{
  "dataset": "made-up ball-and-stick molecule models",
  "image_size": 48,
  "encoder_arch": "convnext_v2",
  "encoder_isotropic": false,
  "encoder_mlp_ratio": 3,
  "encoder_inner_norm": false,
  "encoder_depths": [3, 6, 6],
  "encoder_widths": [80, 160, 320],
  "decoder_dropout": 0.05,
  "decoder_upsampling": "transposed_conv",
  "optimizer": "adamw",
  "beta2": 0.999,
  "eps": 1e-06,
  "lr_schedule": "cosine"
}
Rows from block 5 of the encoder of a small segmentation model, named by matrix and row number. Rows with one number belong to one neuron. Each number is 128 + 32 x the weight over its row's rms, rounded and kept within 0 to 255. All counts start at 0.
After each neuron's rows are labels from the 100 images, of 14976, where the neuron reaches its highest value: "patch colour" is the nearest of a few named colours to the mean colour under the peak. Only what is clearly more common there than usual is listed. The data: made-up ball-and-stick molecule models.
# fc1: MLP up (encoder.blocks.5.mlp.fc1.weight, 480x160), inputs 0-79
# fc2: MLP down (encoder.blocks.5.mlp.fc2.weight, 160x480, transposed), outputs 0-79

fc1.457 [185 122 105  79 150 145 176 153  84 120  96 128 101 121 164  91 161 146 119  99 150 130 130 108  95 108 185  99 106 130  75 115 167 147 116  88 105 123  45 160 113 109 140 168  78 132 132 120 141 152 112  67 102 187  74 156  73  63 118 159 116  73 111  60 100 136 102  99 169  96 133 164  99 120 106 115 107 129 142 134]
fc2.457 [215 104 114 130 187 117 133 184 108 154 106  88 133 145  67 119 114  88  92 177 132 119 134 164 183  93 117 103 182 117 164 108  95 122 145 109  81 162 105 143 114  98 148  82 104 132 153 107  98 144 120 104 137  89 144 109 102 149 127 193 120 105 143 170  76 161 148 139 107 141 137 164 147 136 112  90 138 137 107 114]
patch colour: grey; brown

fc1.87 [138 144  79 123 127 168 155 209 109 114 120 138 125 139 129 128 111 141 140 116 187 145 112 140 137 138 138 111 111 118 175 146 121 157 110  65 113 124 125 165 121  73 176 164  93 147 121 138 126  86  86 135  75 104  86  80  91 184 140 124 151  97 166 103 131 133 121 189  99  99 118 162 120 118 131  49 148  94 193 146]
fc2.87 [170 192 131 116  83 113 102 168 113  90 125 103 131 117 108 175 121 143 122 198 210 121 119 165 116  61 136  81  87 125 145 125 104 139 140 185  91 150 140 134 159 177 126  93 169 149 167 120 179 100 108 102 158 102 104 152 144  76  93 112 140 128 148 140 188 140 126  91 141 151 108 124  63 144 142  71 147 188 100  86]
patch colour: brown

fc1.248 [142 144 161 140 124 187 181 199 118 153  83 169 116 110  89 160 121 139 131 173 175  67 146  72 112 123 160 163  48 145 118 149 155 144 135  96 152 151 107 145  98 111 122 122 118 149  89 132 111  77 111 157  79  96 132 144 170 119  97 133  94 151 131 134 100 126 118 153 120 138 122 107 124 112 160 132 112 134 156 153]
fc2.248 [155 136 131 114 124 134 249 105 176 123 132 176 119 122 111  89 108 101 166 119 105 241 153 137 149 140 111 183  79 116 122 137 136 127  81 118 145 136 142 108 167 155 102 120  83 140 172 124 144 136 119 123 142 251 122 115 101 150 130 152 150 142 168 140 100  98  83 146 151 156 140  85 151 155  67  97 102 129  99 134]
patch colour: white

fc1.9 [113 108 110  79 121 121 136 147 107  99 156  79 110  93 104 101 125 104 156 128 125  84 139 118 165  81  98 157 230 161 141 167 144 136 134 120 154 171 162 140 130 125 198 107 178 145 162  93  99 139 122 101 136 135 170 154 111 187 129  71  65 175 154 109  95 178 135 142 130 162 113 108 163 109 134 143 108  64  61  82]
fc2.9 [140 164 103 124 115  80 232 180 114 175  88 112 142 108 129 106 133 121 119 125 110 120 116 176 178 120 150 113 157 150 125 117 119 102  64 131  85 135 141 136 112 174 129  95 165  99 172 126 103 133  67 127 140 211 162 156 131 106  97 143 187 121 124 147 104 140 165  95 120 132 107 147 147 116 128  77 186 129  93  96]
patch colour: grey; pink

fc1.93 [159 121 141 147 101 137 176 107 108 102 115  68  50 115  71 107  83 115 100 138 108 157 116 136 155 128 127  60 103 135 114 147 186 131 122 221 155 134 107 155 104  93 170 164 149 151 146  58 130 150 130  58 127 135  76 131  93  78  86 163 134 162  93 119 104 137 131 160 132 129 114 125  85 169 143 133 102  85  85 116]
fc2.93 [ 92 127 137 124  96  56 105 158 120 151 145 107 147  99 180 125 124 166 166 108 164 126 129 151 107 140 169 105 189 129  90 109  93  97 150 170  90 123 170 118 153 114 144 146 159  73 125 141 190 161  82  58  94 137  93 161 146  83 111  94 124 139 122  82 126  91 134  80 176 171  88 178  59 109 191 170 132 168 140 143]
patch colour: brown

fc1.191 [163  93 135 143  76  69 129 180 139 131  94 175 116 142 146 127 158 176 182 152 109 142 132  52 210 139 163 141 159 171 183 164 103 116 172 147 163 138 141 141 123 118 117 143 132 166 129 124 167  77 142 101 170  72 110 113 123 145 106 115 143  83 155 130 128 177 122 131 145  98 106 137 116 129 110 138 124  91 136 117]
fc2.191 [ 95 141 125 102 119 171 156 149  66 136 178 119 126 130 131 108 112 145 139 142 115 223 141 146 109 194 132 179  23 135 123 116 161 133 135 177 161 141 139  97 120  92 116 122 139  61 132 129 138 122 188 152 106  97 155 207 127 131 126 123 122 126 103 104 173 123  62 161 125 133 139 163 162 143  73 144 133 143 136 126]
patch colour: white

fc1.241 [131 137 193 121 129 151 169 148 147  76 109 117 128  93 175 155 176  88 107 139 153 109 116 119  97 178 102 175  83 146  88 115 185 103 174 143 151 128 124 151  88 140 172  99  35 142  56 139  99  52 182 120 120 177 107 124 179  98 108 148 143 130 113 140 184  91 122 117 118 108 129 165 117 107 114 150 116 142 106 101]
fc2.241 [122 142 134  78 134 135  63 125 171 150 157 122 134 129 162 118 135 120 117  99 132 133 115 174  88 119 113 205 144 143 124 141 164 126 112 101  78 125 116 134 136 104  98 111 144 132  88 123 119 159 187  96 117 233 108 137 111  99  95 151 151 139 138 118 163 110 128 173 131 159 143  98  80 130 134 224  77 134 166 153]
patch colour: grey

fc1.47 [128 117 140 157 114 127 121 163 128 107 159 125 122 117  85 104 153 130 156 149 121 118 128 102  87 123 132  98 146 131 126 162  72 143 154 132 189 148 139 150 120  98 193  90 113 146  58 155 187 115  86 178  94 153  96 114 170 179  58 122  93 118 114 131 158 148 170 172 119  97  81 148  84 114 104 134 104 124  77  89]
fc2.47 [104 124 124 124  89 141 163 115 124 163 161  64 134 112 151  93 118 187 167 125 119  95 139 124  90 145 168  72 135 171  95 127 152 158 147 161 111 110 165  68 133  40 183 177  97 116 101 134 135 101 133  74  76 137  90 134 133 101 128 128 113 131 102 114 192 134 119 145 136 101 130 171  90 132 139 159 129 125 201 175]
patch colour: white

fc1.68 [144 176 111 152  53 118 134 135 134 124 174 110 104 137 114  62 153 159 162 120 107 141  92  77 169 112  86  92  87 124 112 145  90 128 150 187 179 101 119  92 109 144 193 150 167  96 131 177 146 120 133 141 108  92 136 122 108  89 119 129 110 109 154 107 102 133 130 150 123 102 107 120 122 155 136 138 143 100 136 129]
fc2.68 [ 64 138 124 139 128 103 134 141 131 116 138 136 133 135 166 111 109 154  74 186 109 163 118 143  60 118 114 182 141  92 123 161 146 124 140 127 120  86 140 114 139  87  97 142  85 144  96 135 138  56 156  66 125  87 137 157 117 137 112 116  98 138 148 143 121 159 119 112 200 154 117 107 139 117 127 101 148 105 181 199]
patch colour: brown

fc1.176 [154 109  42 121 117 173 135 162  98 117 121  86 155 160 130 106 129 223 159 118 142 116  58 139 110 124 172  77 129 156 106 141 148  91  97  96 153 118 122 129 102 146 202 137  60 139 131 169 127 174  94 132 109 180 106 145 143 153 132 115 153  93 109 110 117 139 107 148 151 133 110 111 105 106  94 167 114 125 122  85]
fc2.176 [  1 113 165 131  92 193 184 135 133 100 163 118 133 123 118 121 141 168 120 157 156 151 125  99  60 124 134 116 109 158 119 119 140 138 119 166 116 119 136  94 140  92 114 148  79 102  66 134 148  42 161  98 133  89 108 192 154 128 111 130  69 136 122 128 135 121 112 123 130 165 126 119 111 131 129  87 151 151 157 179]
patch colour: brown

fc1.123 [137 117 136 160 144 153  28 166 101 136 111 108 123 124 138 137 144 198 125 112 116 137  93  82  86 148 149 113 125 106 121 114 132 130  84 116 127 149 115 146 130  66 136 152 119 145 146 165 125 149  83 131 133 132  91 103 104 106  89  70 113 105 130 119  78 124 137 120 182  85 149 192 184 119 108 110 109 165 148  80]
fc2.123 [152 125 119  90 123  93  11 195  99 152  82  81 129 140 133 130 127 135 140 152 163  70 125 178 138 105 153 129 211 101 123 109  80 109 144 156  71 147 136 131 154  89 173 103 195 114 106 120 141 167 123  88 165  91 118 155 123  96 108 147 134 117 170 110 134 113 204 113 114 172 102 176  73 127 161 155 155 181 129 131]
patch colour: brown

fc1.469 [154 138 137 109  51  85 124 102  68 119  82 142  77 138 113 128 126 155 171 104 110 111 126 126 117 138 151  69 161 132 112 103 104  77 162 129 133 129 128 168  97 139 166 174  97 144  35 100 119 133  68 162 135 137 143 179 133 186 124 124 124  98 122  94 118 178 132 128 139 130 130 214  75 133 112 120 104 195 138 113]
fc2.469 [ 82  86 103 117 115 203 154 126 195 183 148 110 122 117 117  77 133 143 108 101 117 125 138 121 119 137 151 117 114 144 100 119 121 151 122 134 117 131 130 108 133  33 144 132  75  80  83 119  77 138 148 111 158  68 132 142 117 136 119 134 136 130 105 137 135 143 142 160 108  93 121 170 117 142  65 190 166 107 194 194]
patch colour: white

fc1.468 [145 135 135 121 101 185  82  94 166  63 167 160 120 122  88 171 157 100 169 153 190 136 111 137 133 153 130 190 190 139 141 151 105 185 166  78 189  80  96  72  94 128 109 162  63 142  80 114 118  97 122 152  99 143 114 173 180 133 114  86 119 149 132  65 169  76 129 156 108 113 118 123  65 141  90 192 133 145 154 108]
fc2.468 [103 158 110 124 151 111 132 135 106 150 121 142 119 142 181 136 185 112 169  70 126  94 145 117 191 154 120 222 160 100 118 124 151 125 126 105  96 130 123 118 111 100 161 111 166 141 145 121 122 190  87 141 114 164 110  74 102 109 127 136 184 112 148 124 126  78  97 146 189 173 136 119 119 130 116 162  88 117 128 128]
patch colour: grey; pink

fc1.216 [118 139 114 151 117  90 137 126  77 108 152 145 148 110 131  65 106 130 157 154 145  95  76 122  99 116 150 113 155 127 125 159 123 138 147  95 159 161 124 153  79 170 177 104 172 169 108 148 145 153 147 163 167 137 210 160 200 108 137 116 136 181 136  99 131 168 111 137  97 100 131 120 117  81  99 144 125  91 146 155]
fc2.216 [125 127  65 137 156  42  40 162 139 179 126  54 159  85 139  66 127 126  85 170 124 105 114 177 135  91 144  88 167 140 124 106 154 115 135 128  93 111 155 114 128 100 155 124  71 115  83 129 131 176 126  60 144  98 130 117 125 139 129 159 137 141  98 156 162 143 152 124  96 183 118 152  82 116  90 140 207 124 167 172]
patch colour: brown

fc1.472 [ 99 115 110 103 146 155  78 150 121 151 135  98 132 153 154  90  86 103 191  99 133 138 149 125 222  68  86 168 104 105 131 143 124 139 139 134 122 122 108 121 160 152  80 129 110 158 131 150 137 146 139 104 141 137 130 160 102 138 111  97  29 165 161  66  43 193 128 146 105  99 103 148 155 139 203  77 141 144 136  97]
fc2.472 [124 134 118 110 151 197 101 134 153 162 123  97 136 126 140 131 162 123 126  87 111   8 138 139 151 158 141  71 244 148 101 126 104  99 107 128 120 150 110 150 133  71 147 115 153 124  78 126 149 154 129 109 112 191 143 152 121 132 128 157 171 124 151 122 102 139 136 129 103 113 128 176 107 133 141 163 151 145 163 125]
patch colour: grey

fc1.95 [129 159 124 136  94 113 144  96 105 145 129 163  56  89 126 138  93 156 192 177 157 116 143  99 150  73 173 180 167 129 120 105 102 126  98 187 134 102  96 178 132 107 160 149 105 151  38  80  91  92  84 160 110 125  97 126 124 104  94 147 140  71 144  72  77 160 134 143 147 103 124 157 102 125  94 220 110 175 135 169]
fc2.95 [ 82 145 123 115  82 165 211 113 192 132 142 146 112 133 151  91 106 165 108 164 135 177 136 142 117 115 143 133  89  95 132 141 157 120  94 175 112 183 132 137 152  62 111 147 103  85 116 128 144  90 173 129 105 183 136 153 135 127  68 127 149  99  87 135 146 153 120 138 126 119 115 120 166 115  86 116 120 160 198 163]
patch colour: white

fc1.420 [146 122 114 115 100 101 232 105 137 118 131 146  99 112 138 100  94 140 137 137 140 170 147  74 133  94 176  49  76 111 165 144 158 140  77 161 124 138  71  91 116 129  94 136 150 157 200 133 131  71 132 100 121 134 115 159  68 138 147 109 162 156 143 111 128  95  96  86 110 177 134 146  71 123 157 125 149  55 195 110]
fc2.420 [144  97 117 150 146 151 222 149 154 180 102 113 124 130 134 137 142  97 130 118 135   0 124 137 138 130 137 207 115 162 146 136 109 133 116 110 110 110 151 129 129 116 137 133 137 131 189 130 106 127 132  89 135  99 127 101 132 128 116 151 215  94 151 112 101 127 196 144 160 108 125 153 132 115 111 138 159 127  72 116]
patch colour: brown; grey

fc1.208 [150 148 127 138 138 118 183 160  84  90 118 139 124 136 153 140 122 131 168 141 119 133 187  97 186 119 134 133  84 138  98 174 118 157 137 172 166 139  87 174 112 105 125 142  34 112 168 163 180 107  98 120 124  99 135 154 108 139  77  95 103 132 122 149  96 128 126 130 148  61 137 165 105 202 130 145 167 121  99 139]
fc2.208 [106  80 154 148 139 140   0 130  42 136 108 166 132 128 119  89  84 150 159 117 143 127 136 129 103 155 124 128 204 102 143 126 145 105 142 117 170 106 126 144 116 104 119 146 111 132 155 117 191 197 118 132 166  89 134 133 132 144 166 142  62 147 104 112 133 143  97 152 124 143 109 136 133 116 180 114 117 122 178 169]
patch colour: white